{
  "model": "model that answers yes/no questions on an image's attributes",
  "translate": 0.06,
  "encoder_drop_path": 0.1,
  "encoder_widths": [48, 96, 192],
  "fusion_encoder_fused_qkv": false,
  "fusion_encoder_qk_norm": false,
  "fusion_encoder_parallel_block": false,
  "fusion_encoder_positions": "rope",
  "beta2": 0.99,
  "precondition_frequency": 16,
  "max_grad_norm": 1.0
}
Rows from block 7 of the fusion encoder, named by matrix and row number. Rows with one number belong to one neuron. Each number is 50 + 12 x the weight over the matrix's rms, rounded and kept within 0 to 99. All counts start at 0.
# fc1: MLP up (fusion_encoder.blocks.7.mlp.fc1.weight, 768x192), inputs 64-127
# fc2: MLP down (fusion_encoder.blocks.7.mlp.fc2.weight, 192x768, transposed), outputs 64-127
fc1.431:33 56 38 29 61 80 46 62 55 64 56 42 48 26 45 50 36 32 55 50 68 31 35 59 49 47 52 58 48 45 44 61 43 43 52 46 74 25 45 55 48 37 55 33 36 60 39 49 45 47 42 62 42 37 77 33 54 70 50 63 43 40 50 38
fc1.432:58 46 43 34 38 43 59 51 46 49 47 54 50 39 60 49 51 56 61 49 46 50 54 68 48 59 48 54 47 55 59 58 52 55 58 62 48 54 51 55 61 52 48 45 37 52 54 33 47 48 50 44 58 64 37 30 51 30 52 62 48 51 56 48
fc1.433:57 51 33 59 35 40 41 59 67 27 64 40 41 65 37 55 40 33 74 51 42 55 52 57 85 67 47 32 56 42 54 62 40 67 53 52 48 67 58 34 75 50 45 44 42 57 66 25 65 44 40 54 33 10 48 35 47 35 56 36 65 53 67 24
fc1.434:51 25 52 62 22 49 43 81 51 29 55 61 69 45 46 34 68 60 58 48 54 53 41 47 37 67 46 34 34 76 49 59 36 81 29 28 32 47 62 53 62 56 59 64 58 48 66 28 68 63 84 70 31 41 81 54 53 63 68 28 53 64 35 40
fc1.435:21 38 55 42 51 36 34 42 49 69 63 45 35 59 43 44 35 57 57 44 51 40 49 58 39 53 63 47 35 74 43 49 58 51 75 67 71 34 31 47 57 42 39 44 49 53 48 70 47 43 56 60 56 57 40 50 41 50 41 57 48 35 43 40
fc1.436:51 55 61 55 19 52 60 58 35 48 57 63 61 38 28 54 43 46 34 29 41 56 60 58 43 59 43 37 49 42 58 49 42 39 55 54 65 48 37 66 50 48 55 30 54 43 47 50 60 54 65 39 37 42 58 39 40 29 64 55 51 42 37 49
fc1.437:59 42 56 42 47 53 51 51 58 52 54 46 48 55 41 64 53 56 60 54 62 53 46 48 63 56 54 59 63 34 50 47 56 54 48 47 49 57 61 67 42 55 54 40 48 29 64 55 41 57 33 37 49 56 53 44 40 51 57 43 57 53 54 61
fc1.438:39 81 43 62 52 50 73 33 65 53 41 35 50 53 42 40 53 52 48 31 48 64 62 38 27 29 60 16 43 16 50 46 35 24 26 46 26 27 72 57 41 22 42 24 43 48 69 57 53 55 72 49 33 19 58 30 50 48 36 50 66 65 57 55
fc1.439:60 48 51 53 25 71 66 41 61 54 59 60 58 54 42 46 62 43 53 53 50 59 70 48 60 25 45 35 57 51 36 44 56 44 42 33 58 69 59 39 70 58 64 59 44 54 62 43 61 48 67 74 56 50 29 40 54 36 44 62 58 34 51 42
fc1.440:55 50 65 49 58 52 54 48 47 64 53 51 47 45 47 44 46 45 43 58 43 45 51 60 48 38 36 61 63 61 58 52 50 31 38 54 56 42 61 80 72 63 64 46 38 49 38 45 49 57 48 49 59 56 31 41 72 37 49 50 57 48 57 35
fc1.441:25 65 72 45 50 43 47 43 49 28 55 39 69 55 39 44 33 50 33 50 41 43 36 41 40 43 44 59 48 38 66 77 46 54 36 39 68 49 80 46 69 30 55 37 63 48 51 26 52 57 36 37 54 30 57 48 46 43 31 48 33 47 73 25
fc1.442:48 62 56 65 57 53 55 36 64 42 69 62 40 35 33 58 59 46 46 51 48 50 57 42 55 44 40 43 32 54 31 44 61 58 44 48 62 52 45 54 52 57 63 63 54 32 73 59 43 54 53 61 47 38 47 32 73 58 54 42 46 38 41 69
fc1.443:34 64 44 52 47 22 12 40 43 74 39 53 48 54 42 41 62 78 62 59 43 68 46 12 68 42 26 60 72 93 55 34 40 46 45 72 74 82 28 63 51 74 65 82 44 51 40 31 99 71 35 63 37 35 64 19 48 53 17 38 45 65 76 50
fc1.444:51 49 63 55 53 41 48 38 52 52 42 38 53 57 59 52 61 58 52 39 48 51 56 46 33 40 37 57 52 59 44 50 51 55 46 59 62 59 57 43 48 71 71 51 59 49 49 56 36 44 37 43 50 42 40 52 47 51 44 43 40 51 53 62
fc1.445:46 75 69 30 54 42 42 54 51 74 55 52 50 52 53 40 52 46 60 51 65 66 51 62 53 54 49 58 57 41 62 72 48 51 54 46 42 59 43 41 64 40 56 50 55 41 56 40 59 44 60 75 33 39 36 54 65 53 52 53 37 65 52 66
fc1.446:49 46 56 49 45 47 35 54 47 50 49 60 28 52 51 62 51 56 47 61 50 36 48 56 56 58 42 44 44 64 49 53 60 48 56 57 57 38 55 36 51 49 52 60 61 51 40 42 42 40 47 53 42 55 42 45 51 54 51 37 46 42 53 45
fc1.447:32 23 53 54 56 64 41 60 55 61 29 78 45 53 69 43 67 56 54 38 66 51 33 36 58 54 65 48 58 53 50 51 42 45 48 44 45 56 47 47 62 36 49 58 25 70 51 35 60 72 40 65 54 44 66 43 27 43 38 63 50 81 51 55
fc1.448:61 43 80 67 52 60 54 43 34 69 56 59 45 49 43 63 55 69 41 47 58 60 45 53 56 58 45 30 37 63 54 43 40 52 31 42 57 69 51 37 48 48 44 39 46 63 44 38 58 52 51 37 42 47 47 49 44 49 56 58 56 56 56 58
fc1.449:65 42 39 28 51 53 38 49 40 64 66 79 62 77 41 57 44 44 45 33 31 61 49 36 64 41 27 43 75 50 56 40 36 51 61 28 36 68 44 45 43 54 40 58 43 60 74 53 50 53 49 63 33 57 56 53 56 57 37 65 35 64 55 41
fc1.450:59 50 35 52 35 30 69 33 74 81 54 56 67 58 52 47 25 58 59 48 45 55 41 68 44 46 37 50 73 44 42 48 47 54 65 31 64 45 51 59 57 47 64 36 59 50 51 40 83 45 43 55 58 42 72 67 37 41 44 67 67 44 65 47
fc1.451:55 63 53 38 55 45 54 58 45 52 61 56 45 54 55 52 54 40 45 46 57 49 41 53 28 62 46 53 45 46 39 54 61 62 53 57 46 60 46 54 44 64 37 59 34 44 54 51 42 41 60 68 54 68 55 61 41 34 46 47 38 63 43 54
fc1.452:33 46 58 46 45 48 37 53 29 36 45 56 39 59 33 57 46 33 55 46 37 52 59 65 30 53 55 49 78 68 57 47 58 40 38 57 59 55 45 35 55 46 43 44 66 54 60 25 54 53 53 42 74 52 51 59 65 54 50 39 40 51 42 53
fc1.453:74 26 19 56 52 63 42 48 42 66 37 70 37 69 60 56 73 57 67 19 53 56 74 44 62 43 42 45 44 56 50 47 51 58 33 44 62 72 61 51 50 57 62 65 35 44 68 15 66 49 42 60 31 47 60 63 49 43 19 57 42 54 37 40
fc1.454:51 45 41 41 51 50 41 36 44 60 59 69 38 50 40 54 44 58 50 27 50 43 72 44 69 54 48 62 43 37 52 57 50 40 37 50 50 62 42 61 52 51 57 37 49 48 47 33 16 50 72 78 43 74 52 56 45 37 19 46 36 27 43 43
fc2.431:48 61 70 44 38 20 71 48 44 42 49 43 56 67 79 76 55 42 77 68 47 47 45 34 40 51 57 47 46 54 47 64 35 73 74 56 54 49 50 28 32 30 55 54 29 67 76 58 50 65 63 49 53 38 56 62 43 41 33 57 59 40 84 33
fc2.432:43 54 50 43 52 61 49 47 48 57 46 53 47 34 44 36 60 61 61 59 42 46 51 50 55 67 47 61 42 60 62 55 50 47 72 53 59 37 33 53 49 44 52 42 39 51 61 49 49 38 49 50 53 46 46 43 44 48 39 62 61 57 63 60
fc2.433:33 66 45 55 66 46 43 63 58 61 53 54 46 36 22 43 65 47 48 59 50 42 45 68 18 45 59 61 48 37 51 31 42 61 53 32 61 33 72 34 45 50 60 54 46 59 28 64 41 42 59 48 45 47 45 67 34 66 62 53 55 47 40 43
fc2.434:56 58 58 28 75 45 37 49 56 45 54 53 43 01 66 51 24 58 47 43 09 53 50 52 40 34 54 68 61 38 25 47 59 13 60 49 27 41 34 60 45 39 34 38 38 73 35 36 53 32 37 41 52 46 06 36 70 63 46 50 49 56 47 49
fc2.435:42 59 40 36 46 40 35 50 47 51 58 54 61 39 42 49 53 48 51 36 64 40 70 47 46 40 51 54 51 48 54 62 50 57 53 62 33 56 42 50 45 48 56 44 54 45 62 57 60 38 50 49 30 70 55 45 56 43 64 56 53 59 61 50
fc2.436:41 44 49 45 61 63 59 54 41 48 48 46 47 62 43 45 55 39 69 54 51 34 56 41 52 52 57 47 66 55 40 64 70 58 61 42 49 44 53 29 53 31 36 56 56 46 44 36 57 51 42 40 35 35 60 54 36 54 62 49 54 54 62 46
fc2.437:63 58 50 59 50 47 41 47 48 50 51 60 46 48 46 52 37 47 65 69 52 55 50 50 56 49 52 36 64 47 66 30 51 43 58 54 63 33 58 52 53 41 34 51 62 48 45 46 30 53 55 60 64 40 41 47 57 55 45 59 48 52 39 41
fc2.438:28 31 32 81 43 49 43 53 44 46 44 38 64 47 49 48 35 60 60 23 57 31 48 41 71 58 39 56 51 54 62 74 35 54 72 52 56 43 53 43 51 43 28 59 47 50 55 62 48 50 50 55 53 66 61 54 39 39 82 72 59 64 68 60
fc2.439:60 40 62 36 49 48 44 46 49 53 34 52 46 40 60 33 53 53 35 50 51 61 54 72 39 62 43 54 48 55 39 57 48 33 58 38 46 56 51 57 33 59 55 44 46 56 74 53 51 63 43 44 44 56 51 64 41 28 53 39 55 43 42 50
fc2.440:44 51 53 60 41 40 38 49 44 44 61 65 47 47 57 45 43 50 47 41 40 33 39 49 36 50 51 55 60 37 64 54 37 58 49 56 44 58 58 43 38 57 59 49 61 38 49 33 56 50 42 59 33 49 50 62 55 35 33 65 42 45 36 44
fc2.441:56 34 51 54 58 61 53 42 41 37 37 43 48 62 43 65 46 57 53 61 67 49 64 72 55 58 69 46 60 31 48 14 23 56 63 54 66 37 47 46 50 25 37 54 62 33 52 38 39 33 63 60 39 55 53 70 60 61 48 61 72 57 59 39
fc2.442:52 31 52 39 43 49 40 51 51 36 52 62 55 37 44 24 55 51 57 58 61 54 62 39 45 24 66 53 62 52 62 57 62 45 56 52 35 48 44 42 64 49 52 42 49 59 23 47 49 55 63 50 59 45 51 61 24 41 65 66 52 51 55 51
fc2.443:38 55 42 53 77 42 80 72 61 71 38 56 64 61 77 50 45 58 54 31 71 72 51 58 34 60 52 48 54 47 76 79 66 67 74 62 45 39 71 37 57 64 33 62 55 58 41 44 54 54 65 62 44 38 63 56 50 60 45 46 24 39 79 25
fc2.444:38 57 65 58 44 56 40 45 39 48 40 41 31 49 43 44 41 42 56 68 41 43 57 46 58 53 64 59 46 44 36 31 57 42 48 52 42 64 62 52 30 48 52 49 49 61 57 67 57 28 63 57 35 46 49 51 60 33 55 63 68 52 33 44
fc2.445:68 46 66 51 51 34 48 39 47 55 58 53 52 51 51 48 47 49 39 44 32 45 53 56 41 54 52 46 42 62 55 54 16 48 51 60 64 70 34 16 43 56 46 58 57 56 49 45 44 52 54 50 30 65 48 26 30 39 51 31 43 57 55 35
fc2.446:56 55 40 47 51 54 68 39 48 33 39 50 63 56 42 34 60 44 50 46 52 63 49 58 37 54 55 49 54 54 45 44 47 44 34 48 53 61 62 58 54 38 54 50 45 47 62 66 45 51 40 46 48 40 45 57 48 50 53 53 46 66 30 65
fc2.447:57 35 18 48 47 43 21 38 65 61 59 37 42 48 50 47 50 41 36 44 49 42 65 51 72 47 46 64 70 38 46 50 42 60 63 46 64 46 29 70 65 43 47 74 57 67 53 43 56 35 40 65 38 53 64 46 50 43 60 46 66 70 35 49
fc2.448:49 37 65 60 53 51 59 49 48 57 51 47 54 50 56 61 40 50 57 50 52 50 42 57 50 49 59 54 66 43 51 43 38 43 33 47 65 58 49 51 53 39 37 48 43 48 55 48 51 65 54 60 42 51 51 14 50 36 63 48 55 52 51 53
fc2.449:35 45 52 53 42 42 44 63 46 58 49 52 42 59 75 53 41 53 62 52 61 41 25 37 43 40 44 47 33 36 46 59 58 73 58 43 50 41 59 40 33 61 57 67 50 45 44 46 61 56 66 37 70 55 39 39 41 27 37 36 60 44 43 47
fc2.450:48 69 53 64 56 39 67 62 59 51 35 36 46 46 54 66 54 35 45 60 26 60 48 76 52 49 34 46 43 53 46 16 50 54 36 48 46 50 48 71 43 50 47 39 44 31 63 37 61 60 41 48 41 41 47 55 44 63 58 71 63 55 61 60
fc2.451:42 32 57 46 37 54 49 40 49 45 61 51 37 43 48 43 42 54 44 56 51 66 63 48 44 55 38 45 45 46 32 46 47 60 48 44 51 49 46 57 53 43 65 50 40 47 60 55 53 65 52 40 48 39 57 49 46 57 47 33 44 38 61 53
fc2.452:51 48 47 46 44 71 40 43 56 28 53 42 61 37 35 59 52 37 37 50 58 44 51 56 41 48 33 47 45 63 46 50 52 02 64 36 45 58 30 52 62 51 42 60 56 37 47 66 43 52 40 42 55 57 43 45 54 36 52 61 51 49 20 36
fc2.453:74 70 57 54 39 38 38 91 53 79 63 47 57 52 64 89 59 65 39 56 61 75 32 64 55 55 59 52 56 52 40 39 48 50 54 50 47 35 55 41 58 52 44 45 29 51 64 52 50 48 59 43 51 52 21 52 58 52 70 25 53 70 55 48
fc2.454:37 60 49 54 54 31 55 75 52 49 40 51 52 42 45 40 27 57 59 37 43 36 44 48 34 51 48 47 51 57 64 57 60 65 65 38 58 38 55 61 44 36 68 61 46 41 49 38 52 50 57 43 55 40 44 60 54 48 49 67 70 45 52 45